From a checkpoint of a small sound classifier.
Model: 2.47M parameters, log mel input, arch gmlp, norm rmsnorm, patch size [32, 4], layers 16, width 192.
Training: adamw at rate 0.0014, batches of 512, held-out accuracy 99%.
Rows from block 4 of a small sound classifier, named by matrix and row number. Rows with one number belong to one neuron. Each number is 500 + 40 x the weight over its row's rms, rounded and kept within 0 to 999. All counts start at 0. Numbers have three digits each.
Before each neuron's rows are labels from the 100 clips, of 14848, where the neuron reaches its largest size: "top examples" is what is common among them. Only what is clearly more common there than usual is listed. The data: synthesised imitations of 52 everyday sounds, one a clip.
# u: gMLP up (value half) (model.blocks.4.mixer.u.weight, 256x192), inputs 144-191
# v: gMLP up (gate half) (model.blocks.4.mixer.v.weight, 256x192), inputs 144-191
# out: gMLP down (model.blocks.4.mixer.out.weight, 192x256, transposed), outputs 144-191

top examples: nature; fire crackling
u.133:505582516483559470544500509465515497488515523439444492489508397548499563495435527451516436543491484531381542513525385433579515478486486474574453
v.133:505510558456463505533529535461480527553465486528474515543535540528579449462503492457448511412464538545510576487504478452459525454472562456578548
out.133:471488489539525475544493493579502521554537453466446444475432515455442501478442497406502467533484497463495508523515527537521516451482549515495567

top examples: nature; snoring
u.170:553538457472484526510467446527478504516514567467520490503462500476598504458500480474489487554468533523494518492559515474515503458584460534493460
v.170:483466593558428528513488461468483536485499536465487529583510534492509372497482526534544544476500484541498480519510538484483536544450491527585446
out.170:445514472507475518505522522591464526522485452563532534524501440501486492464454468512564625531509448545500514505490416483514420449419506442526573

top examples: nature; waves; wind
u.54:534529516505547486474576467512505480527457563481514561514486533467530461478472511440510425490548457462487495548555511428419481547453528588517488
v.54:456511523499530437488503459462450535507546466547503386491544460542539476506420458510507486498449543464554599489394485507440454477473469582487475
out.54:545530419520413482501498570527479508508465384472490529506471508540454551546522509472541528510427427564457440493541520495476495411508537505478537

top examples: people; coughing
u.202:506517604478537491508546568451545548462574559495507455517491443520507490549458460492511483502471523436469438483460440513516484511475572474473470
v.202:543481487569510452572497497460501540474520544538497501552502496437511484477454547466514511561465432492471499532440478450543534542492525487498489
out.202:547546545484554509461484471457596486501487543491545537512470519504493446488481464586474482564465452490456521519507484529597570511433526523515437

top examples: signals
u.94:578448538540511550474531491569520524449424512479517504471536562550551506523515411532498547561453508499485551543480562515493490465508504472570534
v.94:475479481530400463513540506517488497458529553591477621484504585529547519466494582518483494549529541539485490520547448557488493512523456479469492
out.94:499450486491443504519536532459486509481557515499484532453447386500496510442495483470528502476541460446536532466448527526509517584551484474514500

top examples: mains hum; signals
u.240:501554561475513515478510520461524485459490508542542490573443422527429466510501496498523527480535462480506457501569499488531485479500504470531462
v.240:542448507456565542521489441475514498480548491516512470490565510557451582509467551580535468527515476546524559425476525431558543442466524514556455
out.240:514463504467486537514431489480579518514475482540550565473499483493546511490522486459552515539543565497509507515491581499508475538480498500397469

top examples: drum roll; music
u.234:459465424459557486511433475497461539490424519439569555496466474504485373557547422551436534518483489475539467560589500517498528476527518511513541
v.234:433482554512504493459469497430452535463524558623551460554490513443534518482515473519458434472561519462445470475457442489513562551518510554522510
out.234:496493451485494547473492532540437475492520497528492416470530541424521543519571443468545556461508503524489481567483515516510466487542537537514555

top examples: machines and effects; helicopter
u.65:484582509562449509440516510548540517429485481555488538545500417556514486508512377527507468450515469487457535461477440509472514495528502485538547
v.65:495595489504484480560515483538481475502458507502499510548496492556490538519539495561485464526445477526467574494448463490468486521549622557479507
out.65:492437529508427506441519558524479506490456509504551424493500481462449544532484592460452465493531456521500558440516515500507518439481547543520526

top examples: people
u.228:535454487441542454561491457499489485502503452478461486458481494471450493469496521480471469479455492424474477524488517567434467542495535526443533
v.228:482486543478484548502509456484496501487527478505455445491506494511559455526496456512478546482486463510489466553456459506460461507459534554482409
out.228:493545454506439529455559509554437483468504472559478477494470454457498614468465499495511486534496513518450471429495425533560461546505495487525479

top examples: signals; phone ringing
u.131:537483529421525458508543467497501491531593488523517431418496556568489530464504501581531501457487486445510453466467487509498477532514493532511457
v.131:544449500410533471483541472522443541494530500542536507474463511480479473459534545545485530541522510495498527458457536508521609459542561571466501
out.131:529530579463531552506529474521562432493536539521506519444487562465499487471514422537494448488525489487440587479456573416524500527555454550407526

top examples: nature; creak
u.75:500515519505520438472536560477490516492488505469470473526526471465454459519459538485486536497517469450466542495449474610580530480503480500476474
v.75:580476530452455524447492457567495500439463462512499579466457467475599495473536502539466529515499436551469480536535450479518478508502507502539577
out.75:481542489429551443515456510451509446506520465481469605507486482550508480532476513482564488438485433503554444531540422497472467479593445462570449

top examples: machines and effects; engine
u.24:518568504485509499534514489538462571427426539518498466503533536532444441517527507548499520560484526468471479545493454435459519512486532547519504
v.24:518492569461495409440526557481484537522525476493531520605509462478434560511466498420472493508529466468476484467497507544518493471502491519487504
out.24:565527439544503455543521403503457501513488522538543498449396567476508528530515541545517467509509593523529495485522456459451525507456521512415582

top examples: animals; howling
u.0:451494565526620517500490428543554457517472511447489556441451485517478506539448533450508510481433494529514516491547535534497486414545474491451486
v.0:524546529529566512461511459487516515507501504490518544444514614500487481465431507486565471555532483507529555454559524576557463451490439521435451
out.0:497456441458482512443530445509465436429500501514488457533485493451473550500484504503490465410494456474463514509489507549524486522512441412424511

top examples: nature; stream; water drop
u.178:568445516480526535465468486472486482511525519560581568461484524503451525421529533552481514474491505456485460507548471523503506536518485433471514
v.178:560464488517451434453533543537539487465519512444486478473500424446509502552521474400507528629483444490514490507531453521479479460436482467593502
out.178:431437531561489455543511478426531493526579468541492495470452496489529500514526509502570538517483608420516522486509539450464451480516491494482481

top examples: animals; howling
u.7:469538596519524495532498549534489598524492508523464593516470526574526561513466502486467562530499422476438485535547445481510516543509494485498512
v.7:549443600544471530504461547497423579475399521506497520522497502537501530492515511417498498480503477498526517508513481459476524547436521477573520
out.7:538512472478482478452491487514463584540523483492521402532572568566532462531486474476522476526493510496520508407552480465470520482521526516517539

top examples: machines and effects; spray hiss
u.96:438431499526544546405514475542416585439537546524564432433456489451512526453516561535474528518460520507447496493490486504492452504501550495443470
v.96:470442541566462451492563573506498447535413447492423524493457490438564470584494550498506541533519559511414500454398485572489506478507503528471585
out.96:498532488462570460513510507557517474530448519509416550588482544560512394597479438510548449526516416491447481510514478509461551467508521474523548

top examples: people; coughing
u.140:474497478519500494464483576528503440538466512510498499502542466405493468585484496464538498526529525497546531513410577519542514453541538442456494
v.140:442538467495525481485542473489514508471547528518575467523588493450491455482507465507522485522565531556510534496542583495469528407514538496491453
out.140:517460538481467539519530543522420451458447524426519489492514504485575428525534415475526443446459484534501526466388504477509472460533480470481548

top examples: machines and effects; electric buzz
u.153:471521537515531512502465570434546513391555544483527475543513520438444439507412499467545513479537487481502536537554484442443546511480436526544462
v.153:491575548471495544601593521497500525487460550492513445385494451520528519537556441467514569540481495536527494449475502508517400443512521484469500
out.153:540526508456525489460507482543514559514506526490433517412536584538457452545581475539576574523512517534458452528494496521543436566478482529498508

top examples: people; snoring
u.85:505480508437434475501474513503388492516501532527553533449471544535574455463511451494554524569425507505514532467458522426531415528507554529503527
v.85:528496579561541449472484434448555533512514523519605512528466476554445581430468419531530479597471500476486495535525489513502470504448501503453441
out.85:563439492592514505539447537532447526524534455531517491549540549549458565464529570464530453478494553459528522488524554541470451469500481540491530

top examples: animals; barking
u.167:469503485535505528457531483508427453517485521577548477509515513519496479499475515510501528518552468453517479533468548554487616472482511534542503
v.167:482511549449515507489537480552457530437502568435540594537429524483514466560519471497455486497428450499412508502458464480480444536504491487453493
out.167:477543533508560516510461535531460453500502473475483508488489452475463509520476497441551499481446517475543489505540509534575479500504509564538558

top examples: animals
u.231:483560448460454572484458487516546493466475525530550550410447493491504432514535554508512528506461469528437583520518622540584500475471530537437515
v.231:478502498459495453479392513499447592436452544469519511519528435508478468558438486517459573534456567517483510530507416471521477501462464479522448
out.231:514526526506553451507534484517502554498440433543508569439560618483459506451453501441513454447507490463564464446450485545505511501493539524523457

top examples: people
u.74:606545494457471519502496545479533488552473475462540501485531428496478529471460532491561518521498492484480469487479465536599542620536455490480436
v.74:517476510520517511498503442441543468431508460542567505501532521415480438532532505509482469481495568606569528545605446475511519499487471511511502
out.74:439509592525496486547494517477515467494499540451467488511465507499543483545486419500512494534453448478496516489481453526558527483458483464408513

top examples: signals
u.50:520468546507522557499467441563528515483504455474508499472478556566511475447426506513530512466511541524494503489491503474504481506503528598496512
v.50:530357523486509428536450523489492504459402522447476496513516458521536480506528491545528483485559495492502562494539435574517522499528478465460517
out.50:563565500505487542520488538532461450545501511469545489486531420506466522553531516438502542502444530427444491497490464463448494495481507515548485

top examples: animals; barking
u.1:519480540494530577526404509465575489452558440519555513563521399519474433489490504502455533494494475516408502500400529558499517460486485491480469
v.1:561548500478496503513484525461468486453531433471484482514569480512448464527451517488512540421480456440503557508447536492530485526439555452505529
out.1:510434477498525468522536499507569466533507434448563517435532479469477551465475513489469457565476542483486567490503512509521487444467510436492520

top examples: mains hum
u.55:527517495496471531494501551484440491472549521446431522493504552535574455455572586514502398491499397501422567526512495513458532482564512509535475
v.55:471546364513543519588536407526563457514479480611491483468500471512450494462460443556509511533524502471540440519587503519469482507518498494521517
out.55:480525473478535522537558494525475437470459411433484548416537449563499475550536548544566498506481513499595602550480502444584481507504491508490467

top examples: signals; whistle
u.213:501526483453508519500495466594529522503521508550485560500447412535481448449496446487510470508568484537460468488419513536507512458557511538458487
v.213:445436498475519438641560558492459487518557511528531485498530445450573552541501559439517477496482485465418498471515500462533509510494534552501589
out.213:506466450499526440502488544560473509506437486536484454484556506485530561591520570441491539465454434512538460474480473580481517466526549485595512

top examples: nature; rain; fire crackling
u.242:554467569497465501521513536533559496469553500473517511502540593475473481508442533487465493385537430514553524561500495435495519556529523456465432
v.242:538474522520537541508499571485497551514528525462517480515496504406501425490465547461549481494442542582534551396469503452474539500571545471551556
out.242:455516540489453570521462408552572493529516544497447485525505490451484501455561487499445439552526484541544484551502456479438461490467527505447529

top examples: nature; wind
u.221:503559531502506478502513506484533530496494543533462457544511489536558520490458500547480491536603523523432559488539527414486539492529429556455444
v.221:487586467472484456435447547511549537503532503509499535512522487512537505518520507539454509494439468474437546493470487523509578540490524493445494
out.221:497510535471491496530476534463500524580539497536482539535503590497503464516566496497555530490526517428557458500477518477536495539543512510464566

top examples: animals
u.161:525503498580511591501432469553549538479555441503556588544449531453521407459500508544495478490499497485456452518536442503520508473551475503444446
v.161:545463548470496463478517478436499572464528511526586463501498470492486513513505544562513522527497515496482577506525514436523570523492567528509442
out.161:427492455525471479497458542515490538514518417541558536513523429472469503554409535444485475484471541503540481496554502547480483425487556472469504

top examples: people; snoring
u.190:450448510478535493480523473501558580384528535482465469526447493483497524501480525444499491544463532543517533485576449505517495462495519447531570
v.190:457487526526503551540450485496433494530483459515492476415488577488521507470518494536492440474504413584461547495496491465574498479534490526489473
out.190:546450421564569565473499472571452562501485544455402570519501577526531496524410433527482561542480505428492545476546465429552485472484500412486545

top examples: people; coughing
u.102:478488509595472467545434546473498493549493502499502543500558458519528429512491552467515489529488502552525480533394547469513510450568550452538508
v.102:476453474444535496508550499460592496394576550498567518451546408512559497477479428420532470495502543596447494453528435441483489492432487509413469
out.102:463472503521525537523492474489561467465478506423464476498458462499561502527460529492556493412499566453552534461494522511521519555440573512483485

top examples: drum roll; music
u.99:504497453515528509559414523511502496486516526533487449463517516562460489534546457551506497545560498434462542548560504509511522514457528523502470
v.99:452500453462511418484414474487515508407482522493472496515520549494535404516456445447498478521507523554506462516517472483474488496532441459393563
out.99:470527488529462452527480520507506457490532467458546514533438478527499484501442528478564421497612455479565459491477516419493517587519475499481525